config.toml
model = "sound classifier"
dataset = "drum patterns on synthesised drum kits"
train_examples = 26041
gain_aug_db = 6
noise_aug = 0.002
n_mels = 64
hop_length = 160
input = "log_mel"
spec_augment = false
win_length = 512
targets = ["tempo"]
num_classes = 10
arch = "wavenet"
norm = "batchnorm"
depths = [9]
kernel_size = 5
stem = "single"
widths = [192]
loss = "cross_entropy"
init = "xavier_uniform"
residual_init = "none"
optimizer = "adamw"
lr = 0.0026
beta1 = 0.9
beta2 = 0.99
eps = 1e-10
grad_clip = 5.0
ema_decay = 0.999
steps = 11200
batch_size = 256
epochs = 110.1
lr_schedule = "wsd"
decay_fraction = 0.4
final_lr_fraction = 0.01
warmup_steps = 1120
weight_decay = 0.1
Rows from block 6, named by matrix and row number. Rows with one number belong to one channel. Each number is 500 + 50 x the weight over its row's rms, rounded and kept within 0 to 999. All counts start at 0. Numbers have three digits each. After the name is the row's rms in percent of the matrix's.
# filt: filter width-5 conv, dilation 2 (model.blocks.6.filt.weight, 192x192x5), inputs 20-39, a 5 kernel for each
# gate: gate width-5 conv, dilation 2 (model.blocks.6.gate.weight, 192x192x5), inputs 20-39, a 5 kernel for each
# out: residual pointwise conv (model.blocks.6.out.weight, 192x192x1, transposed), outputs 96-191
filt.97 099:522458569472489579472439552385468426564513516486436511640470559506534560464446485471527571438468532522487475611520588459492501540424453488557520498453537554441555562514565492535481419412494560397475555515521514557485492417614525449569475572570523462512517551543427537432560498550496506439515421579440
filt.98 100:615522573500486491486543615554467521542475440572555548563577588538494612577546488416500453459487556436502535532510452580431426549496520448403515540529447512412424526474505490529507571529566550466557497523455493504545514533511498553536451482449502439426447541515522569532423554520510520571466487457442
filt.99 099:561507499553536452417511518475473495501522462493513537456551541513466506506534457469461471470478486537608555521512519540490520488498540514456507580574499474538544521457541446426524619546502479413478486472545638480486507588569515528485490480512549545418484521497571572477535572507526410527483530388458
filt.100 103:524431451524454573462487590452512365420580376533459456538489484443363497477445541531412565523453482533426493417492538430498478479475545460506525475590498530510544593441490479483474545468528542518450501514396547510558502521464521470515546487470466518546448505542536484527481397493570395491524538382471
filt.101 099:378525466446466506529509517453465644455444482400476514543498535575562476397561445513583528412533485502517426504491469503501501470491541547397525535546440532518508566559484545502420541547540505475463488517454489414446425475517424447439541528512512535451476509460501515414516649476459461590484576530487
filt.102 101:540480565505440504481458528426540498590546362608502545541476553478524566483543616472509571475399451439415546490577473468499396472489549438517436488641532544492564499506573522501571462413428523487535517506498529519508471509522517507561504504498529515508498476475404413453506505546538410526518498417510
filt.103 101:423567471507466519451546485455379511506490550483480533546524512464563471501514469389499536416410507468456495568551540502403449512536431591367475470460514529458518466538491616503536422463398448460512527484488536351544505530484322535519546500457610530493479479448496511461395559547481546613500447479485
filt.104 098:440425459466613492482490592503495455469496495454465407454456469420416561489625490531464464480507465448502450477481497567444562509472519504537447526529552513479476535531513548540421473501528464509447454559450550606534520539486565552510518484529516554458432477490562548569462491482515475509509564469532
filt.105 100:472439525439472474461445493471457424579427466488477521433452525437434426440533514524576465462497515481584424468558419534528563422511581541596365625494495443607476442537499453538495544515460535469449512549501452574443542509544563445477533571517559565497443531478484498479473482503442453461519517513463
filt.106 100:444523384504523583576457474549493501509483510484479432419524554556544535590478452459460451542468428483446431567501516514418565557503489529485460450491468519560468512556481576526470473458421429589446393513483456468591449490474455596401477509479540629574503487481483499518438510535565563520430533508422
filt.107 101:505400480463480474493379455460612450515486521512491503388462455414414375446490587580551523620501553529553462469561444536572508461533452448614419543483532530536533478486477494514471487527484501459507493546472485606450589569444585471597553478534497456522475408502492494458508401475493465408557501478589
filt.108 099:502410472480441496428405488487534378511562480573537515614533591481486448498443582532471453533424465593549484467516462512463510437524497499563446493543538530558503491506534556487539471470414487440458491509529564469455513491520498492525605521506550590523454384435405404551510416565501418429556442414481
filt.109 100:400465441482418475450445509513456508456668436534484447515491467485435450518596558546501501436478468491474496470443514468405542508448428503402523483572549512498532556514519494475500475486499461441534497544465481455525403496474483601468554477504446386457447488425430406510437521466562428582492581433515
filt.110 099:495543509419520351517518425513444500557520572405476515509570357495468475513648471495563447439553524540530452483504483519420511553557507515545511522367536471536464464463469434559475559512485422563583405453525484524462448545402489539530513464485481499496556553505447452462459533559466528635497493497574
filt.111 099:516461498455516520521498478486485460516534500364427457469562486552570566562427508475528426470439466457528453514509430505538530505503509480456456444488578482512588463506536499445494460540580609507495514456476571527406430467388465426551520483534544536627485520555488496508472475524592538459603540484526
filt.112 100:520481530502547517478511504474536497499509461550475512521468474482439504489538543548497553466442411457428486532496550515526347468460453463472536484501417554546490575542473424524512478456513529507539503516520525506564469503486509547515522522481437445523509414490439544509445503452518425553485450519532
filt.113 101:442521387466381512427503458556421487464486496538455540504547464407517413462529488491554509546592571460487533479381490447514538453437495589481542473520511502500493537506519550482525549439427407468504523487488447421577457594461441505466564477461503453475552553500465404424426477417423485568468490447473
filt.114 099:507575470602521555476558418559422511435468486468456586455496477452460471495487470444515507465532519473515444500552511516472504504488514532454608483513527460553509519474479465469457581465505509543486477455535514498681442604500442605438512484472509508541513594539545529522426547495517509554432530481475
filt.115 100:498472520458571547562412455466505406475464508450513490437513474543430451512532439540633445488497461403527460437556570469406496537378484462618480543529530475567589528519464439515370526548458550520474361598570492473479492473452463551462454476487368445560442534563485613482459472448512478513463496604484
filt.116 100:421498431537568583554567397507536525464479523535452443459466577463504421437504518547570560529537470565478478460426611491526580548484559461499533456523432529458512511577495510480454518484606479633421427470582500419490477498482509500435448509599497465484528512447550510564541485533481528546471483554510
gate.97 102:394453477461452458460503545531463435561498500571456541476465430338576472560610562403508488477443493451440431431518471504417420471496455531598433517539546538509497466472449529571529523543458380414504445441489448486454489474444496547476491480467468510503460411426427426492431509590428496532439413445484
gate.98 100:456432465499542494451520467539559403458387427489438480502537471450436512476490514475447380502554486458556420479521461514461467511551415430549485588455504515555464554499480484462370450426542523461505543502516437479513468489472492500485523416565426554401469454503588606515499390501513431520504533415497
gate.99 099:531552454528528501507534460540548478505539488571511470441385580470445480493443497527500446560556484540522472505513524557432545467545571470460518515499499471555562462507495470497470487628485527475529507443553521452517440485502474579478519364476506471447472462495534523617474439502536526479590504390516
gate.100 099:622524555473534480515494490443476448515481521537514562504468558577518507508436479522489530525486418471474536571599448539526483538543495471495543566524453486542472508445458550495501529468563476430562475526497625465480478503452507490463478423423440542436474529541570487399533510508492502507503509430493
gate.101 100:529448484513474468502440422464501448518534468402533487503541476511504435460548578547562487461477519556503499455545485475512448396446399442499427468490581478529558533515489462430495540539530603504500444488579498494460460465479523565527491478552493468410463454488491511502523518538508521520584580538531
gate.102 102:459457504395468463475448491457440476487518547518555459486521518528463531527555457543531443355541426463548453524410517458465451510485481575493545530499533528498485541549561479613494478418453474452517505513464525486486553424438473526595517467573525455539475484470448486449493467441569564437507441500455
gate.103 100:518494431574515462452544463576521502432507501520517553549636481479571554540492400476454367490580498431513549449466518592365502450479464384508485515399597552521494534457440540491464511504493568577518478481491453533526440572440516511424597456488530516573520538438519491545565537436555498525387559417585
gate.104 100:476515478553512443481563500417468481471480452582560515510452464371503534392534483441456559496573478500537537476448554500448477457459543509484571482539517503534522460521496488524521511529425416470575546493583598455577482572593470539506555598509503438489436473521502564514525485486449444534517445461463
gate.105 100:561479501534407483500400514463547375500536446488496540537581586523535540513431504528460542475414438428390479501522485540513465416489374467562451481549508478568449548487478498565546528541391449361524506545437553478498453466386468460526534405492412523560485453569440457484542455524518430472503478457548
gate.106 099:450501384396495444484575510429404435483477466503560511360423524492423450465471460595535513531532444483495480483506404514498527429456458535479467538505457429595584519520487489448480457557550361398581524470446589446584500526463443597488433408423475522487422522506533433487367401457457437563513591467546
gate.107 100:517465474473493445565443447480489491458501515511558595519583578561567546637565452539466411443454391418442543513532490502406475407500498474525462495497502435550507458557480541555513413453456451507500433531470532528363462479359541438487523424483418516534458464469494472468501533504554508526511479484486
gate.108 098:523502454468502527518498514535503487480512556544520531459487488457447435503449441553514531560577508591528476443463474506531502499462464503492545514502365537513439584482423545577450634459503367484457454562521496463556496471519570533428452481471413478387451540507472473421562481436480450491385556534523
gate.109 100:443476549391483355470621424443510535584355500506444528468580456429521460488525496475544513579546519446475447449412496528536425467532501492441495600465546534631570493496496408542545511441519460454516539421539512535496514470480605482508483557490430449512549418461403469442499458494384471460548402553506
gate.110 100:504497440436453467448541442476420508480488553538562471499539470527477434367545520520518557502557566525540601455457489545474517497459555542521565563482519500486560568489532492452590525522499387495501562405469603482441488509503506497592528488491503458434560551461487453454467545417421462531485490448563
gate.111 099:482421571488494552395575596459485432486499399563548516520471493474500544503488576453429537571478564554422447510484431487520425493481536491487450492620473514385427469456529499458520492465483517480428601507399512488541555525501535477542476466480494442428479442539522485481404419494505451506572504445435
gate.112 100:413480527406528468469525461468467482503486547407462534498526394451475415477612513499696496427490581448592495444542533502551505511456548546505532558534612460527658459527540436501519563441508467474540532475563526473483420473480417512459495523617505472447428516463433472419516511489466515502525508517472
gate.113 100:499574536518479525463431490476506572549532494464551513517592556487420492505514521552472534452485513574566590555518439470515486460512519515465438533538449577590505475463384493522570531629570516447381525550470527409430481537533513462488586552516558585489475462402441448493551582518504440543488541377486
gate.114 099:495530429539440494355519439491443439529519500543494575430518555497461487523436604483564498545478491490502465516548389516472508433515515548560430497510484471520532472485528525501542461429522511504442553496582520464553377597398466628464555420424471557490507466454454437505469477552510486475458572438571
gate.115 100:516453495351501394472443446471582394531441539446447490559578453490544588554529526453526446518460488511480488515495417489382430559520549414595504567422593582465451462495487546637504429438499478481567489507482456501473433423462499499488509551504479519557491436472455445455563420534495490437532476482484
gate.116 099:444424455482371460446413447473515487493563525477421479550588469441497474447560585481515560512542614539585484417472423502480456420477369540516486532524534519603568513515577498466555540486508492374557525491554492426509505518430438546514578484505496455440498515506459422361467498448532455566530483420573
out.97 091:573394523382441458519468418443533562494395444484475585540502464496544388477479525527452389501395513523488450527524608499548469482542439440477443422403466517520508523497436488453472495579511515535550426526543453438534485517514430500558546545550535529492472426413437524512542486549527506546
out.98 091:557526491539470516558492416478470508514494471391563516533380501378426497453509502497519481398481502504394516550507480477502439510567514497501474415482507564556448515484493570542470573517515457540499505490515441566541503502545490539440554542449520598514451600451483437500396511568573516525
out.99 105:611428502455448458518500519466486492499470485499459439478465573508339449439490384522494500555538438455414447497536469492570423565502529515570486471512511582528433503386530585495538509564466449505557536496490481502628483467523548516482568545454511569458443422534490415565453418467461514568
out.100 106:555477552493454525516486585534525489515515537527531474450593456548483529436467433593510583468546436451457528506574531561459400528562581585544486508470528569539519497423452529390480577563411460517383467482476527555515512536520500565541527507537532444482572507461555510385559517561518578480
out.101 106:559545477451513519425492469472397511454389430476572523533452585521451420490566482555478507503496507447390427493548453624525377494552489511465405462463463523538467600441537526554551565446508437614529439493569535494550509598552527558450559574507445559467469438500531442504527485556572465532
out.102 092:529458510481476533643550507437502532653531487472530506447538415535529432480497501441441490543501436555536512421537485425490379531519494528484488532519529559482467482492512513436444550481402486523512503524467419603507513420515436548567510463439514473563440538582537431502454492546514500536
out.103 092:555454498428480473577433503490518610452496506535467513547573374505552485552514539526465444463486543459534522461543579476434485617593509482490505479496431530544463575592467559449492430563516563498497482458538421538586545403552516503527517443506570431554461523507548563499538458533534471531
out.104 069:568452476446542450552511644473499567539548539451427398525491410410515473572472460511478580476500507476561526449509489573552529538463566462471509542601547535511522506599590620429539559539546420482521502545511492500573488494520556480439445447605550434569497510634507484504580535477517518578
out.105 107:505440382459436551452484513493455459530524505494512468506544591579436478475615539528549540541530475442590525518528518528479529526509486452484490404524401411593416490563648490524559440475610569500473537534515495531558495428496621519496513495448453418562422458511527430566488431552469502492
out.106 098:478499407515499524510495425455517522441424460492478496450377453512438431510505507488611526572534415591467434463522544419565490528465427542561449519456489470414440459522497493504542415515515500559567556474512498436542466479397480505469544472444517573546427457508548493584429499452407444521
out.107 140:533441437490439553448532508526398464541508538498526477434560558555531475546551516486537540498480419406603547475520545563491526506531444513468492540486429402583532449522564409447534454522571506486428525535497485498495459489441524563478463458436433356594463482512557473484539427543471597452
out.108 087:556492509503452481524458623511490534510539520557483414416487453518390511456495429525560550569584488475407460435459474477529503568497582532551563510491512598456446459497450553413493514494496491479527525378450491498618587485458486449499496494492484454416398437575476520536464445444455462521
out.109 084:570577509526489519566503526475491572494544472438514439548540414443547489402415469471489511477506577535559500527494463496502465574569564508463534454531505595549461510485542588465440561480421400537510474526497582536439605433583574500476491507499510492469443543518526451502497478500581494560
out.110 078:514519442481480525423468572542607561504495473474548504572549483452534527468482506457563551476509509519468475558515519590423613481519532517485501494497555506480593480507466498398479501529455458483449398487446557471461516595427516444468537543616527475508491539391404544527586451517515555542
out.111 075:494469492536472453535474547522554419541520539545468562382446498484462487438478398488525439568547433498447449556491465489578492387352479449543540578533609513467486503491464516490445530402555455503495513512409421535422535561451436549373502490505443567450560497526429494504540484421537566551
out.112 093:512413500494461515553558432499552454545527475527476569423500573523521480527507457546467442506504350520521551500517582447561491446465454534534569527512537429493544400429517478451462526469464482478518522575451486553420453479374481582479489490441469520519514511523492496503441538458487600411
out.113 084:533542556511459500485507554487489415475547552543492490512518486531449545439446515459538594525552483451491532501516514537526492485506569455452523504546492582496493461488429518444579558614402470553508507474478521494617475468562615395559529549497539559445461439433480508485588451563402459506
out.114 079:464479440471452584532481530577429460594491558559580531444466492610430390467464471471552549555540459514521454439528429526520556458549449398398442490470475479487465525488511467452531481477503511539445446510429532506471562464512471604471463491448453476528454517499560542483461525512446528503
out.115 085:459437458524508571528593532464448430541507523531587476460456498562536454473463543515540480617440436535534493427515488526540505451382438423471509623553482414483536385520514484435557519502466532540512539572476470462598396422515549491534529538395508572478467465539526443473501491528439511501
out.116 096:460460465493550491478548533503513594468409535586573450484485469467481437502374474518526536513421514519530452480532508523521546559545410447485397580435468517471561504513388525451529503574446446523580514489532564367493453526538491489541483534519582535509494493469528611549528567520456533521